From a checkpoint of a small model that answers yes/no questions on an image's attributes: encoder arch resnet_bottleneck, fusion encoder width 384.
Rows from block 3 of the fusion encoder, named by matrix and row number. Rows with one number belong to one attention dimension. Each number is 128 + 24 x the weight over the matrix's rms, rounded and kept within 0 to 255. All counts start at 0. Numbers have three digits each.
# v: attention value (fusion_encoder.blocks.3.attn.v.weight, 384x384), inputs 231-307
# proj: attention output (fusion_encoder.blocks.3.attn.proj.weight, 384x384, transposed), outputs 231-307
v.294:107113143141125091154113137119116154132120159087130148114127101095144161122121125147121139152152139147117112140109165119156124097150127089134083108135112098115137142084111121140104130125146087142135118159144136120133089099140134084
proj.294:154175100105133140125158077115144137122108157140181141138141133114147096097107119113112136114126145112145130180141103103141101124151130186153121089100160135105140113117117114133096095117199126140162125157161117130140114111084110114
v.295:128114152121137111105121128160123125138130119127145161159127131116138133124139133117122161144144154133131096140147172127145112114161119112105122115110108075108119124108111104119113127089144130135109123133129113144121105098142143107
proj.295:148153133111120116085115140141128139156096144120158147108115125118146118083129124117114104090097150101137108139088080149111106109128122165162133105106152114136125126113121127115147108116142129114150129103135090143142121103061138121
v.296:126137168140103090123143140151137152135177099116109092118157110136134163145095081095146083101145102115142123122136141147129162103156146097152110109117132089108118129120110148141127176184121158138129099138178084099105118109154147154
proj.296:119109133149146158102144142129136124104112155155163135096131125148131052138134138190130101169137087122127159168113167127118135105153099139125126121133124152159127095146147125132148145111119190113084156116093089152134129155167143087
v.297:123120136125126125134105133092110128145109142129142135127135144144103133128127123155110140112111124139137147132118121138119134132111131145138125143132127136136135154127102130131132147130121101125121142101111121110135109123129111115
proj.297:136124117130140096148126092128116119119135113127114128135117136133095150124111132111133147128120115106131127133124149128128116131139126144133126136145109137115108132122134129139137115115115127114132153128156139125121125115137119130
v.298:089143120132087070124136116201172160135137056129202109142175122166184168023079157059188080120114134117085087112145126111141114116107160128133106025125157088094099137112169124125136104144111192129168109151187139070088134126113148159
proj.298:127089164077107153087083154135116092106086178175119163069138087172147127096151145203121072141081097141108128150078133131148140093172109137187125090148115042115127110179108133081161154120119195114104131094094107200148108134138152126
v.299:080108151164053095090105121163108154142128095093182112138135088148105190055107143071137119105159129174118070135114153082162109071141139066143061069156118114088154114143121112156081128124135070112158133130154125107104120135146139118
proj.299:144122144105160123145175082139139146078034167144145127092128090131148163059117107143138082132101155133129121156091126114084113091160112162192136115143135094118102107160003155093100103110153173127112161103152058193145087105099148107
v.300:129140113088152127097101111114142103115072149160133162112108143143099078118153147156081169150076118119135141137114111134117128138110110139117131157146145143150130096174116131133127085105100132108093150093077138190144138119129123119
proj.300:151141133114125097128123120130119116144151090120110114154112130107112157120143119073136142097122159142108088088132097159112134132092137115101143167115123132136136149124157132115135120131138086118143123120148155116121113119119108170
v.301:116126142135070097072125148137160099164135079171118155145138157150139181084097138086128122074093136137124071148137103167148058165123116106140096085155119110111083120153116105126109150141050118101151170116190087092099156159123116149
proj.301:121115113102100074153046115113092100134109120142136177082106095173082160118144129183155137128083085157098112128086148184088118076176099073212122150141120117069148112160144166093146143116119178112131132094138147158112086117173124154
v.302:122132136125161134172140119125116140096145136136092141133092123098125092146145100128141127161144138109137098142136168122118150106139125127107129117102131125109116125106130130131129111117120162138110138132118150160148104121099150105
proj.302:127151135148131151092143158138145122175149142136181113144132153115154103139125130131110132116137142101141143130142099129141126146107137157116157129095172131140127129100104116161127129135148110132139102118105114110148138114113130130
v.303:100117150152112118115126119118140155136160103104090090116154114116159165112094137117125132100101141158119102121122151134138108122145123079134121081129117112088099152109140128137106124140140113112184111141154108090111122143126137104
proj.303:141141125089130122157114108150131123097076146124143140108141112137142129092121147157135112138119122110135134164137125110117134132166131151157118115117145106139134103148119132111118130109148166127130096129143096145130110122106121084
v.304:088120171142093126138167144125152133096130097137100154094146120136148178129134113090126105095109107152119130151165125194149110173135146100120135078157106101098089185125130137119078143144126122117164144154148098104116114152147132137
proj.304:146128124098109121143126100125110126125104147136142182106120113159093089139101146172114175116114106125132122140111110150119136112155141140157119162146134132096132105172139147119148153121118167130111106112110140158113090110113110144
v.305:165105114134147146175152141133107105127107148120096129138156121112139134149151119123118105120128147145163135149132131137101116140129132171144136126140114125105151160106149145133126132137127110150169094131112139138142115099130120130
proj.305:139155148170133112109116100120117164120136131134130134145110139092134096121120131107101166125141154103143118135114121102131132137132171128136139120134153130108118124145130104129132130105137116111130138124109128130120115122093105124
v.306:112131155149086113147131127118112146140119119103098126129135144120116166115118116107104122106101106142100126135125136194121117145111125095130116122166126125130117155155100113126109147127143106140152157144126108097130135145128138121
proj.306:143134126109132099172123094130125121118103123117122130118105109135090127126121126142150126117114119136113125114133120137113121101163121125162126161144094119121127116128118147114122118123131132114122131132156136129096094122140117125
v.307:103090172154110093135131130118141136149116119105135126134146115135137189162098114129124108106157132132121096148144127124129121168135114100139103104133120106089132163093130122175097138131129122149176103123129138095124087081136156128
proj.307:153162126108124084132151121103121130133105172165148176143119125142104166119090122130109149141109132107125095133117121144105100093181147147143133131151141085111138114149070138132161126123148158115116200115145093143143096108125108108
v.308:131131127106130109115141143119124113114134124131138128121133141121145087128133135109111151114118111108096127144121125114116124144109131132105133115109145135150140126121135115102161119103128154123131131116142109113125147132112138145
proj.308:118115125139108113127122173116124124120120127129102117127116133143127109154160153151132118128139122154146145116127148124161142125121101076124102138134104114133129136133143130129118149130116130117114116134112104126128145144150129119
v.309:114125141145117089158129120145151137126149113107152116147135116139134144102112124104139116126139117120114100133128122140142132117134143089139119120127143110114139130127130140133124139162149166139168120127154133111121136116157131139
proj.309:128123125123136138128127117140131126120102136142131125106127129134135122109139120148129104141114133134135136144126139117131115120143112137135125121129122102133130117140091133101128124114131157127126130130136112144135130131121142124
v.310:170102078107157198159144148121089129154065166098150168150081147111089074158185124134123136147118120113160160125103119070099162126090132145111123145118150145142189126117140150136139090130127106144121068108095146178176122094111101136
proj.310:126155161252152152133189128134147158166173109097121088195124149069144197152127108083111146128144153149132134090158092139186159158097130086075169142139126151127135160101125127146083116119099070126097182130100157056139178149104124111
v.311:131134132134150131119129118123121131114167109145120114168107114127137097141104091150138123171147140109134081124154142114137156096132146172139157156130116130113094136099121133140143161134098164128077137115121160134097100122088139118
proj.311:103134144134147134101128140160156119156150138147172124135148155143141098126117138137126124149117123105144125132140122149120120139138133168119152114099136163137109134118115108150127124134128133136154136105112123114130142122151146113
v.312:120120145145149107181144132127104149109137160114111134140123084106141148131128094137143129184146155149169099139143152087127161104151143108118109107108098106105140150078142129150118156125115120140134084158123150175154089070128131121
proj.312:146161143144151146091154136162155118136108169132220118138133150095164105103127112118093144127134160088136126170133116126144114135130172183126151102092186147139105116108118097143129108111177118126146143128111095114144129100080135097
v.313:136135128119134104108113119119139110121131132154147153126131116117140106129128126131110133132129140133132122137137136125147104127114105167123140154141121133136113138127117136124145137111130131130105154113114155118122124129122127127
proj.313:122141122127118107114120130122120129144140122134120141134123132132116138114148129122124126118122123107141108131117127141113126125118140128126137119126134144102128131128128122148131118128116113123151117119135136136120131128129122146
v.314:112149134135138099090116114122157097121132118142155112124114146166110141117128135104146127131122128124125103121147115166120098165126112152135146112126142120115103114162108115113121136149082139105109156137136140114120147147129121142
proj.314:126126142117101070132106137132109096147125124129114149124110126146087149138112138140144156127127100125119119109123137147118138104152129104150139146141098157123127134130125149127152131129103160119131148104137125136122101119146114149
v.315:164121083097142138131121146130134121096125157168146121130122146132116095143131140147138134133108119108123130135112101075102139133133093170111165165110145157142171100134137147124174120139169161143092117122117120173150152164148099139
proj.315:123132131183118155117119161112135147154192110129094096174130123131154185173095130102128125129159142163126132107149131102101131129094112095095123124121140156124149142121177123131109133134092077139139125145104139096143168137127144132
v.316:097140118128131111098103102145130138120136115128136149104127131140123127130109140151121133127166126116115108113110136133136117106141120121120119131157132146122140113131106108145113139121123124116119132134137105142110115115140118120
proj.316:135118134093131125143124120131141116102128126107126120142132124121130152112149123119139118125107155135101125136122140130118133118128118149135122133122115122138120134132132126126130123132134154117140151120137129121125129125137130111
v.317:080149157191129111140094118159127125098119119088139140109182070130168188046091134157110113108155132165128086134113117149117115158161118166114112124171107154086140160121116147166073181111146093148140133103117125122119073107145140121
proj.317:136125122057176113116135042166129142119162161160110135137114145123107216102126105101103151134098152065203081148089153104128126137159174177183135100124125115117116121128141128105157114107215163094191204128153067160076138109107112130
v.318:144117132133149134163146141094122126117135142119094084136138104140141164112115119136129134111133107128158139104095112109115158123141143135129131121117135117142158150094122136135132158143124121150164122131117139107143121126134106142
proj.318:127139108153132168143154142117130130137123141150161127133133155126118097153151120130110132154142112141139164144140140110125119143111124137104115122111129144130128115131081128127132126101132137134100123164138115093133124147123141121
v.319:158129140126112149129152162120134127153146121150141095149138137150116133149134119137134113111125124099152140113111123128118127126124122131144151153123125122134113144118120135120137140158135127132128136118109110114124150153109115159
proj.319:114102112128120117132123120127100115125132118134098132112126121159109124121091137143140129160131098131144135116122161129115124135130114111129139152149098127128126121125120144134150141128121124128101150139128140141118140160168144135
v.320:132110131122132136146106133141126123130129132136147135146138123125112123130139132122121131129124128123139125112143105138139110139103127132113104148133140129141129121134124135124141123125136144128123157138122145145114137141136120103
proj.320:122125155111128114119148144146130123114139124113110111133126117139131116125121141121133130117152116136121112126118140128127124117139129109137142106129120140122131141120140126115121134145132120127123128128108126118138130121126124125
v.321:106114141133111106130143141123124129163111142155116100168096120144131132125125148129121113159144163149114121133147149117114136111140149124147140115124117133136126145126136121113139148123146117150114128149128137123144134119114143150
proj.321:121160116126103128131121111138123123117135123132147106142131144137150124127111120111142120157111132134124109138135119114128117131128126129123112125117126127135135147127112130140109119143149161128122140137162142118125117155124132125
v.322:111105104189122162063159119091119171155122121117124160182116098167096159248136124170098157090051146169092159113092140131132114155174131124138171101157097226152152091123145126162108091117210069159109086124102132174142058124134109161
proj.322:134139114057180110170153092180131234096099128164121180129112105090095054061135125105120065106080112127162070164172172144154152121094113116082087128080159052089115133045110116106079183139072155146144113210133158078127177188064130111
v.323:127115154139142136165088107141159114145193134096138077121162151088154126141115138140141133097123088144141117118136125160107145140136155140152120165126146114116114125126113119121182142137128105154127143115112114077093122125143127121
proj.323:127138121127142134146136151140127122127110130117084111100129115147132095126154123123127186137168145117135139126130133089120121165132108136136147061150117211163133120123127126125125099105152136102139147132120128117137098139130106117
v.324:128155120135160096159146122133111122155152118147130121123124146098130139129104116101136158109078136124141105124128109129124156146122130119144159121110130143140143141138138118130149134119105115108111105137144111103115096140114107126
proj.324:118122121147141127163100125126124142152111134154148124122130139136124125112126124138128136140142144132123141150143156142131123137105117135113126122123113163144118139094122138148118160104075151124139137141160120108134149143134147127
v.325:133154129087112100145134117129121117101126104173148132130147111126126127140130112110150128110098102127169089117143140123127128119079134137122089120137150107133159155144127117126146148138154147111120183153135129134106155129129094110
proj.325:124107122179096124120131150118120109118104134116125093160131120138147140141133137162134101142132118142109168140090136141137136136141126101146164124123113139145128120130132127117136124090147151123119131092143123149121132093135164144
v.326:131162118122146066182154135134119135100172104164147065111147152140192121125166096117154112136143118125143107152126098143108191095111161161145137092100115074120136147146100111174134166141116182122143131131146059089127132113103131095
proj.326:156127082200103140120105122088093085154117119140111094148135137136126135190131124124174193156169136119153179093107067152121089140157137158126104132137113218141128127181159166129179096078155128129135108082146112152137128085140117118
v.327:131134140119144141110132118138154112112112133144137156136132119140104142133117120118124127153129133127148124132144110118125109140130123143088108149144124140137120128135143129136108128132162154118124153126131158163130163174136134119
proj.327:123117138128131120129151143145141130116141125111115133150128128133113109120140124133141127107139092117132105125115147152132133101125127115122150132127130121125129123115142121080153134156118110119110121124110132140143128101146145154
v.328:137145130145144083121122159104093170167089150119145154194094149147105140114119143166042139152142141156078148102096128094083132120111128088143172112090135157166123126115147148119126152106079116171149057125120110138128111108139137117
proj.328:139155142090094068170116122105130148116125123111194161077119129116156178093126144104155102116120146137150091139170134134142124091117128142157079121120133141108140141122106138145085169154121160134151118163151147091118142201122124082
v.329:165177121134151078138160160159123155130149137203101095122122090176221149139115110126165082135163117094128065188192138083123187088108172121163093089089187076090192150129102142153126218174140159119180123181133141094114148125077137132
proj.329:148126099199060193098071106078098053178129140148124072204154167128155169217133125128195166168156122145128144103099088149107086116151165140115173182137076124172159139177127140089199118102161130131065102059168137157115124085199147159
v.330:094168099137130156136124139118110155175092163167186146155127128152132110125142125139036085175206157123078103177150111075113128136108160159132122118094149111152116145109111156136119169113114145133140121183107125133141147128104159123
proj.330:149145140111108066131134151138118116138133132153119116125130134149168172136077148107174144129102117118132096126137095155134104084148154121154108104121124159157143162158198143133099180158104094134123181114133158145124139144121147087
v.331:129130140169113114142126142118084132161128117097110110121131133125136109153141137159091132111096115158118168091116117126131156142108142121149149113125134143144135132116137145118153130131101097163123102100113122103115104109141137156
proj.331:140145122121157130160123106109105125141123135156124129074138111124119121117117099116115129123138152124133131154152124103147136145123123151137096104112116146132117132117114146156089136105098161113162122165143136094135119173110118079
v.332:136124129127119132118131110138134130121116120130126152125132124125121147140137143132117143114109127129138137125123135135119129133129131144130117127145124138113134135125140124127130132130145110142120140111119139157126119155133118153
proj.332:131126127130130124141142120134119146117128133117114124141125115135108133123144126129120120118128115124121129133118154146136125146115121104144141125117137131123128118112116123116110146135122130131113133142116136140120123133135131128
v.333:088158119129132102151099177150109120119166107097158051081163153115162108144155117111174105106139092147152101054140098182117143122129151132144117123095143098127142140075076122125175115109069134119123154105121117030112091077127134073
proj.333:143122102125158182130117158123126125143124144180112095062160107121173148109137127135118177097186137105151193139114084104149086160155122192111113069126130172156150100144114122151122081083162119087173142115133089114159119145120093116
v.334:132118118135141123124107131131130126092125127111133118110131121126120131142130117140169143131117122133121145120109126127132110114147122121111138143132126139112110130114122111127120099152122116130133105110128126126124126142125122116
proj.334:140132129125134137111112125128147139140138132110157149088118119109119108132138134130117147100129138117158145120142121131115128140126118153133116129140149153104128101137125137130136127102111111127151104130124105116138126128114103127
v.335:122161120127130135157143118134101135117147113146178156114144132134155147145166120131168130117124118119139094132124131097105129116127152138141113103101151103122148133145109128141143160127108135118133108133145108138104114121090116114
proj.335:146117110165122127120106119114114118128112131125098107148136119120124144155140121137137122133129139108123171129101128147133116148136133138139147130135105163126128118145123131123132136111108145109125143102133135142137129114144116124
v.336:132127149101118134150111138151130105123150140128139121124146140118135127100114123113147128158151121111126113115143126155127137112138150115117109155132136085107134136150105128139114179134145159127134121120143110137121162111127143100
proj.336:117094140165104185092142104101122103112120115087118119117132144130122088160120123135135139135146140138113127097094119125141110128155129145115165136156120154147137132155078113113180070132181131101121180096118131146136117113144119131
v.337:146139122123153163178151116147139153096109121155108163111098118147185149109134130136157121159175129122127104180131151075123152113103156127124076116103148093126150142133118137140089182163149123140165126169151101114129144137107137136
proj.337:134128113182081156111103132096111069159130124122102116170132152135122131193112126119158151146142115141097149095115102140128107139136158119136141175133088086127159141168144149108180117116155123131080101104152105153113098085181143144
v.338:141091128133129167137095111148139113122122152129123114155151116151156152133115134137092073182163115147137162180133119136103141098160151121145114138124147124073143153134145116132127178184091205179147127147125133149127169157104134172
proj.338:144127147142080142156099106114147090158198117112082084111124174129095088157136104124170193146162128120126116097128102127125097120132129133136147140157098107127138109166112144080169114158156137125079130114082123144112144120152076121
v.339:131059152178125124150099104157150136083117108063055142084143103115112150147097132153114170080087121138126229150115136162167109166168063140114153125149102199086094120073146105148095010148152104160134085096122142152172097133146122177
proj.339:112131144075177132118145067138144170142146146102109164066115110100071116098130118120076154127110152110160095130193148110103124151084123140057113143128140136050120101096123144158105136148080065144138101172112105073123122140086090136
v.340:123177117107126150165110153121116150144153126165138122160136129144168138105104113129096078154138122121102098143153108124116188107118157136134136101107133088153143134123138146115138198131131138152126115179133147107116140095124152118
proj.340:137149118150073102129113157097120067133124119141158100161143151138175174158115139104180133152151152139125128117107114122126095087154144141118143125131104152175129163169148142125154116125147149117134133095154147146132141126144134122
v.341:136074139140077094173111116175139082088169124070079049064159108116139158162082163154200127086098120162147140140162161136126125132149113147113080155153110121087110085115132082149163109142134099134119137106123110087127117128125144146
proj.341:116144120140163173127142095110131105141162141096107083171122133081107083195132102125108173154172137114158131113148132081119116168128122123096179130134099164143125106118111148134140078094133095126123144131138118107148086099130105149
v.342:121130144127150109093120127088153125120138111059088121111147121100119087106122115137166172082128101131126182092131115175157100164125092114135145159139122162128103098124113122109114057122124147114145124103107107110124115089159105102
proj.342:115094148103190132108140130144146156103120137110150181063127111113123122091121126144080139111115162134132123125154124118124170121132124153133103118119144142110117131104124109154120107119127135108174124136100115087130117139072126117
v.343:106067139159078136091108156119152111097080121031177166127113130129041143189108162161103121139109142147089255120101140180128073128174093138094139142202103176102113108081125144109108055129134081115116122068110143149155137150148148124
proj.343:131128142076194121129148119136155178122169126120125182045106124110101100092133127135087127082118104106172114101166111097127157160119111178082105102118161040067103063133120124135101104147124092139153132174063127100149133132086081111
v.344:114135132092102113120091150132101110085133105109123091102153089151155127044148134137172084141153099118129112147133134162144136082130118121146081118132136108105113151109082129153119130142141217138157151127137143122140151084135137057
proj.344:133115119131095161090147144132118073113111118084096133138118151123180151148114123141138133118131146117164165076078103102114082154152141144149170129117152062157168106194126108097171032139229106107143118077112086186125139090135103150
v.345:111125138132093120091132170116111152114123129124116107136117121161114126110121136157136124134174133124112171134129155137139121094153125132152130110152126132124129114106108128145113113135125142121145094118128137123145140092136152110
proj.345:130125119143141141103126109122141114103122117119139153114138145116139117121114110121128114132103128132158121108121109110141129147145133143117118137105149091142135115154115109132142091148157145141134144126108134129114121132109111138
v.346:115149157111155111115077138111129113157149119120161124120124166123121100133160152128125124119126107151141110067097113135143154109111126095142136142134128148153120110142118123104150153135115144130142136123118113132117145099144123103
proj.346:153101129112105134094136157108116109097094119114129144120117122147133075113114135137110090123142142136117157139104127113156139136135107127174087104142121119150130119164112118122129111135150175114131144143103146135132134155096112100
v.347:129092177132108136103099131135144098146159114092155117114145125113112102121138148126192130117091104136165137067118127166128114102114105130109078140168132123137119123150121116115153118138152109120124190106113165120138132118148138110
proj.347:116107155123142104114167151131118118073098110121114100122111115141117136108136123143090098123170118128147144146102153091150148144120113081159147085137136138160105116123075101098120110113167135103125118124105148134133124130124115128
v.348:140079169128111113138131149128150112098124119076093093107128142123109125139108163140156129114110106125133173111121149119138105133131107109117125152154117128099115093138144115091128057139138146139125107100122115126151153137155138125
proj.348:117128140144156161098137104103134127132159124090147136083140127101129141122121115142081166130100144141144131090147114105106148144115104159106152115118132101098141093122108144124126074133143109144147131129108104115126128100115107133
v.349:122169130100145125128153116110130130168121117171148132135110154128128098137133136125085115143160142128141081109136130123128133115104162105121113117137131096168154141157137131138129193108134122112128152138123142148113151125119141120
proj.349:118113117128100113121148139128101110111120122125136103167137129157143122132146133122146089128131098137100124149067147155146114116146148097156153114122090098185134160138111109107120132145130172123107155111148148157133114118167147148
v.350:124168102120187129142074099124128104076138117098122188090188149138219094096092104127188067143147052138132107183146093105151175146124107134116113120124129078060094166120114123149097080178103217096133148152138092096110151123165162072
proj.350:148103121096096170070080141152151082216159143201139147139114138140091106172136128152142208109165101087180205059128090170120126128134128198086111164152146134124167059220111148091217091081156098124139092051085105168134141087125087144
v.351:123128121131136134108114124136122136123111142129160150136140130152114124138157122128104129126141135144130125129125120128118134122123124165110125148120127132134127131129116143135119132142129128120137151116123136141133134136121126118
proj.351:136123134109132118124133136130137143115133130131117135124129124129122127124142127124141119104142102100136135135128133144131124119133137127136126118133144122130127121131137112101125141137130105132121117128113131130127129125128126127
v.352:129115117152095131190130096139136123145150159106135111136170125134128143168126151115111106099085121137137100157134113149112132149106138121157124120104124132086135132124097122146168131132124109158126131152127099103109086132097128185
proj.352:130155136145124142143128089125092130132130127121084081126124130126122128135104125099153172180163162125102125146148122117107100141127114102146134093150100142105133127119137129161108146124126118136118122126130101123100120141141069112
v.353:127107134145101120110138132134128139180119154103130131147114106132116120131136158147097129117098144139103157109112142120133123133137123122145128125137112153142111121119127130120150118113133112155140141109105137126119108129121121152
proj.353:137149130109127137126134115139112153117118126117123133096129121116138126124109128114120128133111141131119105140144125116122133138120115105139101102126134122105133131116121125149083143137119135134136122152117149110123123157106108089
v.354:113084165143092109113111132124170106157153125120125128105128132103071112161121158116161159110118111144134149072104134153160104129139098146143130141173094149123131099125124113107126080121157091111125179090108147130126132130155117127
proj.354:110111144114160152101162133145129154091115125124123156085124124136118110095136112139063109116122118123124115150130150102120146164119091093114118101115144146131126114107107098121103105144141147136132130160088149112140133129109117126
v.355:104131124127120118117130142112118128150127141132131126148125125146115105131134126126118128151151131127118137126125123147130125121154119130138140114119131139132136140127130138123122144127131148131113131137122123125140123111111143125
proj.355:122127134086126124138129142146147136107128121143131131124132145130138153125122128123132127127131124127135112138127127133129133120137129140113118119125141125142119127131134110141119132134123141130136137128116143136121131142124106127
v.356:144121142102114147171112124144123145125137135142114083147133131104166133132123129106126107137116119141162063150142134121155162125096147124117107137109140109128157139138130128103167188134094117123119148155122121092119144123129118138
proj.356:126143117157111126148125127112114086149137129125117081141130132145156132157117124145141145156147136133099172130116133115123119131139132110142159108140097171148132138143134146121145108089136124118135134088172105139124125115152142122
v.357:139176111118135153177122156105083188180111135194169042135100110129159156099112129100091103154179172079129105155117149093106141106081161145169154104058169117168204150102090150107138220114088115129159082190156121077110125109100130121
proj.357:133151104206057104136070136115092069145109119123152101192164151154187157149088137123205109175117162152091173148129104119139118129176152119145123097102079153146123155145103151159122148108143150133130149101213118106111098143141156128
v.358:112132149130169095123107177112128138129137124100108106121138145110117116140110111142154141142129101147116165101094102135148121136142106134106153146131128129127111113123147107112097076112109127106131101100122136129123139103173138117
proj.358:138115127097152112129136138125158144113135135140181176058120109115120120108150133125104125084104128121146122122165122108132149099127129159111089125112181119114119107134140139134140128127137112126169121144108126115136137149085119112
v.359:133133130125186073087133165115152138136137125127115131129137166113121127119096124125112159140137110143114182100114123163113117139161127130107182158114129165146116104134139121096110098106101121112127085119147132120121118111158113105
proj.359:120130136101161112159134149123140144142124130137155154087117118111129097097140133121112108105126151139147096133150136093114150100117133167107092140124146107127112144097121124161131128122104131114169115148130140103148153164093132113
v.360:102107127140140107127073151122159080105139113088127098112164154130098132143109132146125141089102071168133146068115061186117139167124101123107173180165130156117111108141158117119157088120130210117100154087092131146106137118169119101
proj.360:139118142124187105167154161141148148138151144123147145077109085121119129113162131137084116082146144115145123138154157088173140088116123162115133097117160139136091114099135139123135141128080130116191171146101140103167147143085123107
v.361:107084160128083140113128163128135114120113147118104122149099125149109119137161157167118108172174151135105150110118149155122103071133167104151109128143129112127139139118124139131127154165147159156141108110117124129142150116113159142
proj.361:111146132101092171114153105147129104095147090097116125121117154142114122136093114100138149136128126135137108112121102092124127152148120148106114127126134095143145122145100103099150088168178132134117144147110143139133137152147090109
v.362:134141111137119147126176101150125171126079151178151185160120081137116153108180143121079150132141182104122122159137157103109089155117121139113111086142116144183164121112132148137096140100143093120156128146133156230163141148107129140
proj.362:116120146095112131119144102185111132091125130092146156123122106131114159098147118109140069141062096124089103155113161170108154116134158106067120124099149147066127155116091132147087196159089127150082112166144093145100068104118175117
v.363:115116162123122135203118103173133099081144096095152116092179134113164106160140136092187092113148084121146100157131130105128158120147124159093074139142135117064095109129095128171133096173102163110131170119147103131115143135130140103
proj.363:147094121145104100056169159150135100118121137102088111153130129139105130156166123161117170139164127113156178096098105113080097133121122122098188134144125129150139096193131135098193079111134113116086156068085105194132139071166104133
v.364:136156101124125111126160125132113164123114140146139150127112130132143143116128105140097120115117140121104118152116137093130134130131136127119139109104132130153142125128121140161126140133094130133125103138137108119136110147120112140
proj.364:140141105159117132145107115112100144151098129150147133127136125124131144141144122126140122142123135122130151132136125151136117150127121136135125130119128133124125129143141139130107163126099136125124108127160130124123131122133153128
v.365:116114121149082147091164126114111154142063131140112146141100125143092109132143135147109105174166156119101189137117151119134082114125105097117128101157098142143114130121130143127092103121118141140120124116117146160162149116120151144
proj.365:129150132110119127113151090133124134117150110133145178100125146122125165090123115126133103110075089113134113112133109159129116131124143127114119116099170078113120126157109126127101127176124120143109117145115132125128129125119114140
v.366:126154140134151125130142130121128127153144120125124128128117149109153083125149136133118115128141120127093112126134111117120157142130151125130127127096134111139134133126137139125132134116114137139141111141117101096121137124137133122
proj.366:148132125111121126128115138120122114147132131158132127117128117141120123131117124120136146132138136140109126125140108121119121111128130136131096126136117143133130151138142141140131138128120136115131128125138138134132116147122126110
v.367:128122107158134122142128141121127163137101126130109135144124123129131128164127135142122145113112146147121186163113141088125104152115098126127149112101108150121135131093135122141109104134123106131138090137117122126151116134140134145
proj.367:133147127114148136121107092124122155154125139152136149089128114112117163111117128110126145122098127126124121141176118138105131130119133132110096140116139094071124122116146147162096167128091106150125092154135121087106136137088111124
v.368:129096149172117124159084101154150100116178102078130091092184114109109115127148134135178156069098103128184154091139122180119126153144101137106096134143124153055118108122104117120182079147126108124147159080120140084110099094122113138
proj.368:130111150089195168133134112079147128115124162091057136110121084110103113122099124134094175117122132122100137126124121108136085129135115113126139141141128210106115100103095112127136092108131141112139104131076120098146064126096085116
v.369:108134118140114128106113111123142130117129124114155177111130133139104127134150128109142137083097121119145125101113112127119120134125105165133125137135116155138128112142105140149140097135116126114123158091105146132124107123141113105
proj.369:149104124124173120130136136140109159098104139125112144117126104125120145108158125152106109099138100094139148145110129138133137161116126123121127094125162131110120096132125104122100143133113141140138130127088134130113117129101112117
v.370:134132115136144086127112111086140130157126127104095102143119123121081148142123127120105195089093154147163123081090117134133103142135106138126182126116114185135143121131130116130154115081127102121118115121104127143127073121127092151
proj.370:127121123071169115159130149147129174113115136116126144111125120106133103073143126113100092137121135139139105152158182121132147119122115118147115131121131159126116133043125116154082165129073131134145101171139122092122149187091128122
v.371:117138127114107103108154111116133125154112137134129166159097124127091114133160150114109140109127141129139131125125148148105119111141133116150155119144110153178144110127148135130145144113134100119132128099122152159118145135105113115
proj.371:125114138136139110122142139141123137087111118078131137126120125135149129108147115156124081138108124140106105131092150139153148131132129118125112132123133071159116130101150110132100155141103152125117165138110159152132126135130163108
v.372:123154119106135104125155140127124133145136122141135089125129130136137119115139132129134106123146135131139127104128134115091142104123152130139109116108129109140142131132113123141135160131124129116122116126136116095135129104111127127
proj.372:135128124160113137113124131119108109122113110132141114140140132130140139141134122119147111142142123137117144132109111125143111140143126132134132114127118129161126143138127134124128128120144149122125132118141142133120119141139122132
v.373:153148096114210163168180110136131169078079113198126180109111126113170148129126077096125139148106157107139098185112117097138107159112148118107127115073145131153140152147148111137055120111146138091112133166174125165133135179139099113
proj.373:119135109107102091152073144144139132170116147157141141183126117128133157142131148136145113139089083116089144149135129195098129094118152124122137147123149071087131153109171173138135175100046099151125091110179127152116113072167171180
v.374:158147120080100148139170104156113128102096136194163184138124097165163148136161145129133109138131142089154116149134182097092118081066172110130082104112131089133152126142124128131101213171135124126165127131158152134123174147097133148
proj.374:135123132171058144097105120120091081127113117088108085185125150137136128160112109167182116154122112152097189122073106170149123186156138106151156161127094106135138129187097143097167097115174163132074131092151085172114118080180155130
v.375:145093142115114125109110133132140095158154141095112108120130134116137098136105140133119092141106111147135133115123111162134138120137133104166146137125117114140099129141109132108154111120089169146135154154141096100099136108149138115
proj.375:136157131132111157117125150124115105115118109130090125105122128126134094156135125109125172146197161131123124117145100096110105124131102139139104082123121182129140121180101122123125083132133134123146128112101140121115119147096093113
v.376:133127135119118121102129144128133119159128132136117133143113117120102117121141145132100143127101143139104136067118132118130113127120124118117149128131127144164112115142143147094125141088144103125124140130129149154127141120141110123
proj.376:120132132122130103122163157123111148117095127137148142138138111124151130100136135122108086123118111144148103140127149117148133129118120104147106110106141106140140152114115130117093145148131167129143170148136156111145139158116165114